config.yaml
train_examples: 48750
color_jitter: 0.1
encoder_kernel_size: 3
fusion_encoder_layers: 6
fusion_encoder_norm: "layernorm"
fusion_encoder_head_dim: 16
fusion_encoder_bias: "all"
beta2: 0.95
beta1: 0.9
shampoo_beta: 0.95
adamw_lr_other_params: 0.0019
batch_size: 128
lr_schedule: "wsd"
warmup_steps: 200
Rows from block 3 of the image encoder of a small model that answers yes/no questions on an image's attributes, named by matrix and row number. Rows with one number belong to one channel. Each number is 500 + 50 x the weight over its row's rms, rounded and kept within 0 to 999. All counts start at 0. Numbers have three digits each.
After each channel's rows are labels from the 100 images, of 14976, where the channel reaches its highest value: "responds to" is what is common among them; "colour at peak" is the nearest of a few named colours to the mean colour under the peak. Only what is clearly more common there than usual is listed. The data: rendered scenes of toy objects such as cars, trees, mugs and chairs. In brackets: how many of the 100, against the usual share in percent.
# convs0: expand pointwise conv (encoder.blocks.3.convs.0.weight, 160x40x1x1), inputs 0-39
# convs1: depthwise 3x3 conv (encoder.blocks.3.convs.1.weight, 160x1x3x3, trained with AdamW), a 3x3 kernel
# convs2: project pointwise conv (encoder.blocks.3.convs.2.weight, 40x160x1x1, transposed), outputs 0-39

convs0.122:413522484481502472441460508428478445524495514422508417445500442500541457523497381527492499613519610428561477534504527474
convs1.122:508630533547508501542517507
convs2.122:616592502498453551521586393546451491536501455439512556489474498473553552576447450481481400472481501484516451446495504443
responds to: purple object (46 vs 16.2); its colour: purple (26 vs 8.6)
colour at peak: purple (30 vs 2.9)

convs0.100:487534417581520543464449447380477480454476442572508543550493431546532415523469471373518506496495455520559444548509500486
convs1.100:438426571487497496469422531
convs2.100:580530481543517441433453566460465558543505489552480458497590484567512564535457442453440406482552552422470515451522432561
responds to: purple object (41 vs 16.2)
colour at peak: black (40 vs 9.8)

convs0.120:518558500484433391498507537491420530432560428485496389547454497411473469558488467520438587474556499527513491542548548555
convs1.120:531537515507470573608500544
convs2.120:522551470453480493486489607503465495528507513502618513433583479512541487511509419546477626500484448519442465550482381532
responds to: purple object (78 vs 16.2); its colour: purple (42 vs 8.6)
colour at peak: brown (58 vs 23.9)

convs0.90:490580605475536487582526470545511525443519488566535474454482534520534562516465539455506542459549551401466587373484527464
convs1.90:477515520478528527534603587
convs2.90:529504447553449498533566520546561535513484507552630527505447393470525506406458459488489463492415450470465609521509557491
responds to: red object (66 vs 15.9); its colour: red (42 vs 8.4)
colour at peak: red (53 vs 2.4)

convs0.129:525447483525456422501464489480527452537550554549448477432417388460470498486478447422508557449578400475555542546535469449
convs1.129:558567516493421513514458423
convs2.129:400499549486463538505518456532451533514478457505587427596526508527466474478431550599446527387447494506530555519536578538
responds to: purple object (65 vs 16.2); its colour: purple (42 vs 8.6)
colour at peak: purple (37 vs 2.9)

convs0.151:490499502433612481481510492450505399545538539534424586545507494412539446481582498493464452504412388506524532461476519478
convs1.151:544447452576529510575552480
convs2.151:480481479500460563547372472490496463484492511454551449526509409538486489498392559541482407532469497542457409452508603463
responds to: green object (43 vs 15.6); hammer (26 vs 6.1)
colour at peak: green (34 vs 6)

convs0.67:540451501508553510425508417463470585565559550453537567574526544449502410546472509539444498506556492528515512483553637502
convs1.67:519594499574496565506510558
convs2.67:423537534571460447524460606454554469501497572498485507560464545487453558515507529543560613586544525439464546575456515525
responds to: hammer (42 vs 6.1); teal object (39 vs 15.5)
colour at peak: black (26 vs 9.8)

convs0.25:482487510518504462548609511417529547456461522613473444395485523528534539532530512546536518505377469415472451504446452509
convs1.25:494461552493423526416469560
convs2.25:482450433475525518599608516443529522416532458555564595510446523523580585468524520527524475447456487543533427470506443484
responds to: ladder (58 vs 6.8)
colour at peak: grey (45 vs 20.9)

convs0.140:482470531450458455373534469507526527477490511443495523525403558424453495587443494463459523473588553517459435591494521572
convs1.140:444512526489589575505553545
convs2.140:482569499594483472546462584514480484515563606508503484550570498500551426481504541591432543474542401506467563466570497456
responds to: hammer (38 vs 6.1)
colour at peak: black (38 vs 9.8)

convs0.78:587495467578488510552524477496402478502520526529419550571489426429411464522390519477511446444533472511453535482435426503
convs1.78:475436465569451552537436465
convs2.78:480481498502616606518476506491608511560505533524505552420483446568569468471506520488547506551514458499603384514489472512
responds to: hammer (36 vs 6.1)
colour at peak: black (49 vs 9.8)

convs0.114:523432478389491438557456545438422440516469464535439539538532614485583591570496488516498456548480503499516538465512467442
convs1.114:547452581482535465422548515
convs2.114:506513502457473474589454480551593500485434388510430435496487528609522493520517541441420462575526522537404480502525443500
responds to: light from the left (50 vs 24.3); green object (40 vs 15.6); black object (33 vs 14.8); pine (29 vs 6.3)
colour at peak: white (25 vs 9.8)

convs0.72:661521530501534528450489482494455557488505564566527412433564545482518462452511491526543593464478526508560409561483529511
convs1.72:547518462528395545441532488
convs2.72:484594518443424475562552423500534490503436590511480561558581486461521421514506556514467510509419547551489445439561561540
responds to: red object (42 vs 15.9)
colour at peak: black (31 vs 9.8)

convs0.44:512401517599543464536555530466431480483488501402491464495454448512583516521554455495469428417516482562514417468599525514
convs1.44:556490586435557452521500461
convs2.44:464472528483511494461563528526469497555517530470448484507487553455534519580482453548476513591546498342413501577599509560
responds to: blue object (40 vs 15.9)
colour at peak: black (27 vs 9.8)

convs0.148:405360468501547472482597471495552499545491525428484595543464515466508466496428506430541469522457490454563459447519504433
convs1.148:488488501564420535505597532
convs2.148:501493485538463495371480463437561440539572575543605447493458499516539500461426449384502492531498443529507518531426505524
responds to: green object (64 vs 15.6); its colour: green (27 vs 8.3)
colour at peak: green (69 vs 6)

convs0.57:505575506458563376554558530531453495482537478484536603420481411483524461468524467526508446553463486464551540411464570531
convs1.57:486479436565543522469496601
convs2.57:539506591447568484493514558486534459492509407397514503506465477462520391454513487552503483545470417561580533450537561418
responds to: blue object (47 vs 15.9); teal object (43 vs 15.5); its colour: teal (31 vs 8.5)
colour at peak: blue (45 vs 4.4); green (25 vs 6)